A small image classifier, trained from scratch: norm batchnorm, held-out accuracy 98%.
Rows from block 4 of a small image classifier, named by matrix and row number. Rows with one number belong to one channel. Each number is 128 + 32 x the weight over its row's rms, rounded and kept within 0 to 255. All counts start at 0. Numbers have three digits each.
Before each channel's rows are labels from the 100 images, of 14848, where the channel reaches its highest value: "top examples" is what is common among them. Only what is clearly more common there than usual is listed. The data: dead-leaves pictures: piles of overlapping shapes. In brackets: how many of the 100.
# convs0: first 3x3 conv (model.blocks.4.convs.0.weight, 80x80x3x3, each kernel summed), inputs 0-79
# convs1: second 3x3 conv (model.blocks.4.convs.1.weight, 80x80x3x3, transposed, each kernel summed), outputs 0-79

top examples: triangle (42)
convs0.67:118113128119185128064123101182106097122105140105101124022067138096171126188117145124118139132140087124127107142128132073149126035125130081107178180120105142163090071145130097091119127081117127156100120126113076108145146107134154104141135073
convs1.67:144101129077162166096140106186133121140120101115197099120102122105091099076118136121153103124159081169101091096064065133116062112104129093089134204143082114205114132177152126094124110132114147100116134133138060108066113107093120137141133140

top examples: cross (26)
convs0.45:066137088144131131137106130101091094142104151072123182165138125076055191129127115133157109129112121112159126140104097178128068130087131092112111102100156145209138105104128133121175079159147164188137114139084084102092172076106140107109188112
convs1.45:116173185080143101104119118118137050068116112119123204093134105117115130139135084146112144168083198099103121144116133181106095081145102121076137133167121101123155114121100178097159149100102133112089120116111139113091080176138104136097189050

top examples: star (55)
convs0.28:072151126152138125062066115134049132086126116065096040136113095133114124137125161083158078084129092143094164141125097097152111110101126164158097107112146119136134094148111110072136107087089125119076120134128154116114122045141152118159069106
convs1.28:145133061113128113113159189051163163169084115115138148143121143119098125136097101116102118127163143084103057146168077163113115154140159102098113099185109149130120131194155100116083135099101094178149197098062074153133076137124111134114143138

top examples: ellipse (45)
convs0.65:097204154104118092066125152076126097143157075138162134138108152120089109138117159165167124136129140121089075133128082130150119102116169171136136082143156054135067130187121134139116067097189187132121110098089169137120167093150104110120186139
convs1.65:102096048130124162049126085119134076117103091097067126073138110128126117142088126112096137156123097092116188149109166113142095162151089116132127133120153156108158164187144164103124180134047095099072156147117131156128103157093128153166080098

top examples: large pieces (69); circle (55)
convs0.56:158123099148122150112106119142125178137185118162094088126136130093073117156114064100083153112132056101087111106120128117136030125116077130096116134170127048093201143126128072143147131128088144094124134165121112150122108142127168169115068093
convs1.56:038158097122108118127143159140136117086164129132112165133099138138128128154164134104138119127087105118125104117084079111050112143127132123127146070109163120162156138105088124139087019112136139153115116073138076099128069171129154053156107186

top examples: triangle (41)
convs0.42:103130133145128120039128075194090142081123105134103113126124132055126162104128127178103115144148116091063112087109119068129092037117124120139126101144112064091178153110164083153113107136098111172115132065146123126097105104157148144098099112
convs1.42:149115139103152118092148140151102185159133107125169149129114097134099117108163142092180119142140077155084103145111090110139141114114109150118101131087156078146110132218116095120142081180104039126078079134133044123095116079106140105156077176

top examples: small pieces (63); circle (49)
convs0.7:128135084130156132103121150105133140110147089071113080085116101115124150109142134077134143104090144100162114134104108061095141113089090137100152165158099125136135127127101155170160082064138171080160120120112071077118087087050145072210086119
convs1.7:195134093105152105201155117121153098155129075141154103084180055176077119137123173168162119103122107107085104032090099138129121151128104113166150125140120125130122111130137130194144110085139120136138120141145122200162128101154164117070169103

top examples: triangle (34); square (31)
convs0.78:089077159153110130131148122138130133125079096112115099102123085113114141057141166192103113157145114130102128122131128073094106035087133048119157089085181170100124105136086181155140099155127099116171124138093100105134127160099138081148081077
convs1.78:149102208110167133104123074196103092158129083135184183119123111140125132101132127130135129116158120122085066100088129156096090136084096144098104146096166119108098167131151135121111154138147171092113093213199110151108136111099130144180170184

top examples: cross (46); grey (43)
convs0.35:104137112149123135167110114071165097140140125093072123173142114131125131139129133107097059123097114063103119100170129107129139055080129124128116126094088100155114085184097147120056100086090143155152059054151143136158116154089114180075122104
convs1.35:154116130079109144131092125181100136111124083148090182132110164178114121097126089152141043180172151092118108184120107170105129163141116151139108145090098100120131158108124154015132114073141136094066107126126165078139085145105143161148137119

top examples: flower (92)
convs0.44:096099099098110133072097180096095109132110074121079106140128150103117146061118122109132114140128067154085138146107105077183113153151098116083068102140153154110070159122094115125124117082141159095049101120138127112113077082152135149129041150
convs1.44:097171089114156162092126154056150130156108121101113072144109129139114114136154190127124108098123113106108216142129115135145154152158104090126158093116128148184142111127112158116132136081172136185115162081076156188126093124104089080176042148

top examples: star (72); large pieces (61)
convs0.43:115157117101104084143098124119123130126107070052119099151109177084141144145092113130139121130068097126033138130116139165139145036121104154089143090124105147128143087141099145102085125061050139139128086102155078109087153114080134124136102115
convs1.43:080118130141107156116099095113088115161160115138128152190123091077137130150126126149202156192152136079159156192094108185076119090099121087078139183149154177098132129115093186116125112138087133205145109127099125096094094091159152142128111145

top examples: pentagon (30)
convs0.75:146134178196087150118120101079127106135116180118086132121108118091111110146171125050155137133113121095076155162110147129124095082099115089148093131095113111105123183071083116154122121084070079156191132128111098106124101082124097188104062120
convs1.75:127154177114129129155128109121165211114095110174150188165152104158095156154127047204190111140101140106126117136143090170123127094114106118100094127151145078083169130081124116102123109123128054068098129096102165111116097107136134122096177159

top examples: star (33); vivid (32)
convs0.17:126141124109114120104202101087081104108143105163153118128137135128113091120110081098138150150074151160126120098120113121132074163147087098095072030112143137082106053077096139143091133083105150082119114143126120152142138053112135081142137059
convs1.17:137119070098121112120176154057185140131125148059128102143133114138073106168062078140121085146110144141100131137196085129131134138157181090098105093177076109118115120168116116111151122084139082137117186067086113094161093165105120102128150112

top examples: gear (33); circle (27)
convs0.74:124062091109071145048099127069155077110127163155067158134120128145114134157149047108067146128127128093120094080106108113092128196123091103147132120115098085123101079084095158123103101117138125101116154092114083075152131086120118125162119098
convs1.74:171181065107113121214104148121130130118129132132123161110150084161109086143120149136171095131100125183103152066044161134144109137111162042109135062154130132095134148083124117131136120118111108141117111086105187152108161130141176127073176126

top examples: flower (92)
convs0.69:090125126100119108127109138087126096101115114125056126107109111153104092095127108078107169043121106130116099187068077152131090104139111095182074117132139115142089193100125073126128121082140118065112060136101089136063106087136120136097121113
convs1.69:144115126134124139140095099102091083125129118089122077084137124134073091105108162083121105069140094136165192109120108111100147056093149111141124091117063138124169126123097146125103140054209096117140104119111146158136025152143154099121089128

top examples: square (25)
convs0.49:118096113120073141139077157048119124150110069090144102092126137159100117099179121087137113097104128092102105088077125108116127123118101121166110167161092127099086147150121135049142118067140077129067102091102181167149141116094102076130072158
convs1.49:084113127164133151109136157095154103123140087124117165151131125091112075183081098136166108119124056098202096057092157087106157135127103092102094093100153209083144087119152109134065127097131181127109152147123109087118064099146151132125131137

top examples: vivid (36)
convs0.2:128131112120118199065114079090109151094141131137072070144123092181118112119124166125130131106112128084129100174091065114094086157104166136130097091145110117104147140160095131126088058072099087085094145092105144139199100109126127127098054119
convs1.2:091159121089123133147146164116189194099143111130096155073137103110071123150129104107162138061158123108164088116074204112112124121123039118122142137176180157139097113106119076113109165119124108131152102152127118049151143104074129093128091141

top examples: large pieces (77); circle (49); vivid (32)
convs0.1:086114119115155055124109173141085150140061177142115118127126124139084123123115153179170126134129054107122182103113124148109175146130185141114168151051145115104083118113137083104138137111127121140091152099038168114136158094121136128083084187
convs1.1:099157086125102111150148133169144120090142122124113127094107123141061122172146151150132124125099104141120072164125046089058102139148133135126153053084162125132132152108099117128105054119120199142118111108160080117100072122141199079169078131

top examples: triangle (55)
convs0.46:113082085127079120011139115151089115081111126161079123036144106102125137083138123192110109142097068131113125128119111100124083119098092097168165119125135143093118125103161091108124103169117116162065113143104124133082136137130104146153096071
convs1.46:123101140100171158150135144121129069170169107112139170040105092116083132139161128107128099067128079132083093126067086137118089126130122101074128143116145157172079146150145110101102120176147097092102129175142104117090107040080171117149132157

top examples: square (55); frame (28)
convs0.24:101075118076094188204109174138133112130160166119139096066126163105124135067124134106077109121143060140128119113147089082129088134076161087138179138145129120129129133071135147119154107104149117074166126083099074143148135117044118103120092117
convs1.24:139112123111195110122089155163142122107147087070141132144107155134150101140131159174097116088095089112094060105105019072111119171134165159121133125109133090117070108123189116147145106105110138073149155173169108160077106134140126096165163107

top examples: flower (80)
convs0.54:142115085087129112146136119145118110148154083112114059136130087208151121172085122148103076103142118128071100105096130161088150111113144154144134115120071113169146059127115086080089090083095149073148106138120073094100052160124125137084168120
convs1.54:132078133121167152120103105094108124152153143114141078144132097140096138069144204106112115034126130113139164162109116161137141075117111103112160166141145139165109105129152155133151135077141170160116091095124181186103092136129114121189019111

top examples: square (45)
convs0.12:093103173096132161148095105120145106089117173158049099050098107086109143083115201098149113154108105122120159143115161042112116154113118099146105132134120175127131141105117106115101102091106128142090099046124156136167161094169139087171088123
convs1.12:148123145071200148085140151158163159135176093132130139116136085118118093175119171092131077092119073112134086060065095125134155187143122080108107135144130080089120109162176151129136142047178151124101155124145096166088089137126115128133165119

top examples: square (29)
convs0.70:142105115106143092112131113091157130129131123052111133083091118135129063147071151120168131103126144110064166115101103177122108094121120092166096123079112153150132139100105138081126161074107122061169098081077095153064114103076123090143131054
convs1.70:177124112134127115159080053110134140109140098097139116086103152130147105161043117156171111124169174125126058188144111130096056126152148093150101156197100124150119134142147166143117120149146104127160139136170076131133108111171175100086202119

top examples: flower (25)
convs0.14:098189085172120138055148149129094082150113142131050171099071095167053111099139105137098108102105125099131078112133102104142140119129079109142152083119185093124070103149123145095128113091155103138076148164118093155112175076121099148156148137
convs1.14:137162089086108129141112161095152146113092116120088141080088086144109077136089133160163101145102079139068198118078150106177137109116155097097129066134111143137174134093103136092116153117132138114101127057091212180082087134105150150143160098

top examples: circle (28)
convs0.26:147099057126088114105135143153132198181113166121120135150151114133061130082176084147109135109112062130106137107132148116138059097135142146135173112129118076105162144041134069139139137145157101126124163137069105131116160173110167130095068167
convs1.26:116159068113121100167142123151104121101129121100134113094107120157095124143133170120163134128091114156129070117105027126064162138142134111146121062115156138135114145130104145159099031116137182142118115084156082114110045144151180085141080126

top examples: small pieces (67); ring (36); gear (32)
convs0.32:131102101125092094066094146096071116084094180152103174093124129144136119150165082091085170090114187116167103083121126155099145115113112075130091123051125107132110095032140129144099116140150134145142122190082113105145130112095111095175125157
convs1.32:160128050111101112224115124078127083151132156112088143121162078142085106148111103094160124110107094134082138101122129087122149101106154083112098106136120146098169166064088085119127151142099133111128080081097190146120125159140197132065147118

top examples: ring (41)
convs0.51:173113097095072091162114142080157142172122106114153052110134136108111154093055109118099111065103123112109093163142112108111127108141132151153142120111094112121136086114098102106150131099146137098150128102060082027066124099111129063172100113
convs1.51:152123108171156168189086091182087107164098182101119119123192135147131152134123114164150149166099115152149168164096150105136129165115216082140121139118173126057138150122161132169096118163101105149142113093162157171119157138186192097102157119

top examples: large pieces (92); circle (33)
convs0.29:112117161190120127140099157156064119144085137079080074125124069116147093102147131160080128044127130060116089140097147099101118106109118122078136110124143141114108171129079174129131132146172139132115127117138046164134168165091047126148109144
convs1.29:133095085141132117120116123098165173157162069079104149154141087129093098123079103129140091075104059099098126095119095092108130104150101107127057132077147122098171067128156018122146142114077121124117134109113142137092092130131142115103092184

top examples: circle (47)
convs0.76:131113171101138137069120117105101035066079076087125116093103134128161118123108125038106120122133160110179086130119129135161143107127113097140049123122102132126055107151115146140146125113116089140127130166131089109137139044139095099125172075
convs1.76:092210110108058105183172176137092125104144119153101140118093118126090103136149163139095123092132105102135068146087081078044113122111116164157127111114145167132108149123088101159111066077156187172150106090158117105131129147137172096127103120

top examples: cross (26)
convs0.0:098088128138096142090001120172128099140119112135109096118134114087112129084122123134121107058138123140097105162170144118120090010101129099133129151122133091079086129129147099111113093094093128133111106160121097146104086094133103184084120127
convs1.0:115139164067118124150127139134145132124155110174182166139106110110161125050157128136138097187134099130118092152124095125107130126122147146098136150144154101160131136171092127029050131154156070123129084154120184208157127135090175129164094086

top examples: square (28); pentagon (25)
convs0.62:143147139066144113125105131064139152159142093056144086095109123139109119091111134092193119106102118112111170098088068155083120119099155099154084127101091192102102099164062077096116086109125137082122115113101096170134126076104169072150114111
convs1.62:130153109136109134173135129090166143107096099106128109102149129111121137154112123105109125091178184090151067134112149113111078191165124115180073115204109126089060126134191130176102098083133131168171147149154064167161139135143144103089189139

top examples: small pieces (65); pentagon (44); star (34)
convs0.52:141102112154127097165150147088102097139101146134116151101135127032082186126166089070086143133176053145161080148143162128150065120134147049140123114079146127096105140158175125143150159098082102200144145135111097127119124102107128158118123099
convs1.52:112177164110152115124116220151160078063117162112111164145067113105082111189142126106079139171075094067124146126107102122086124125130166137159131115104149111137147105076094116143132103148150103151131111145074182153129131209130106121122191133

top examples: star (47); flower (39)
convs0.9:142097136169153135161149095135136171117134129123065125129135097104132119164122128089149112125192146136085120162133118165112065048131132137080056080117117148090154091110094163152121160131051109082094134153132129111100110119150150147132103016
convs1.9:126117095093096136025148170096144189142145135098137121162145131165107102130149180107133132145163192146118158132159146150126084180155136113129128103157108071162118092132149127142142145082128149179123128089063149185135121187161073113159087186

top examples: star (63)
convs0.19:072098141134117124077103110155126144100101090124135075152121091144112132057135094097131102133065097123081122112114159072107095150125092159112137062167139129112124125113098127119076127106156169115046128103152061066149137115118119087118047169
convs1.19:137111064138145104126170217043178154178037149104149112138096104114111142122131120084087114137137134103110101109166060110128178141161161094128106130128091139142102138181135108163103140116128104158139188129072135181134118115120107117101121173

top examples: circle (39)
convs0.50:123102178112173127133136147126113040121026130126122111064139107096163084088094135068150120111154168138149130138129137099140168106132099076138110139083128204122071104121119171113128179163131078141125119113118156128131130103106052137117138083
convs1.50:055193099121098139121154149156093109081174112114116145132077142141095119174137151113125141157099092127100087157095058111079063154138170158141091076094145125141154139095090145130113050096124180126135139097161111119111075158146165091168099114

top examples: circle (38)
convs0.25:145109137134149141157105075116108096157100118128092162121097111076107038119128083131080113142167146088122101129129104146087142089118112091128111169074158145122127116115139174108130121175138083163162115167137147104221102110068025114129110116
convs1.25:112130128109096111171131103144089085097173111138143120127164115118146071094148143143155106144108100145094159102095170141127065163103133143146078051071114145071143157068073079169131144100085172121133083117172163130135129167177181115145083089

top examples: mixed sizes (71)
convs0.39:159081118088089116123117120109153101061104112122138114115128121101151090108057067154128110079125116110052119138076149123163161112109122109162094091156088102149090151102085119118113157092109102122059067074155060129079093116114095111100123162
convs1.39:123071088160153146107123149135118148123131177068140108155125129136131147131112141139125138100037112091146110133140106096127170117136137134062119144065145080138089105139160164117095090120077179027146182104129140097131075089126108082124065112

top examples: square (54)
convs0.41:154184066107107136192151167167056160116082123136114114096113121113182140135108114078159156114144105105090113116140189167119141063125153109129089102187117102111069122164118087137107120150122130107038079130132083113122083142123152155137173126
convs1.41:151046164114158143067102082136162119100206119096134140155149153140121140103108118194097120140111152102160092135134060141094123161102123131127118139050151085091139132060152108148133093112151148101182118182140141151130088143155073113097145079

top examples: ellipse (26)
convs0.66:112111096079128098155121112089094121157110076127069077091113132158148072124064198129169155103133099118095112170129067125109115087160181144096099187132095118137137135164125093152089109142154103061129097102097097088148107150065100139099163111
convs1.66:113131147096112136104121063149096083127150127154145123113165139140134070079108164120171144133117112186125202103084188167130091159090120134145095062100095124165165126102090129108141171114192157100109046146167160136143116113122114105185090096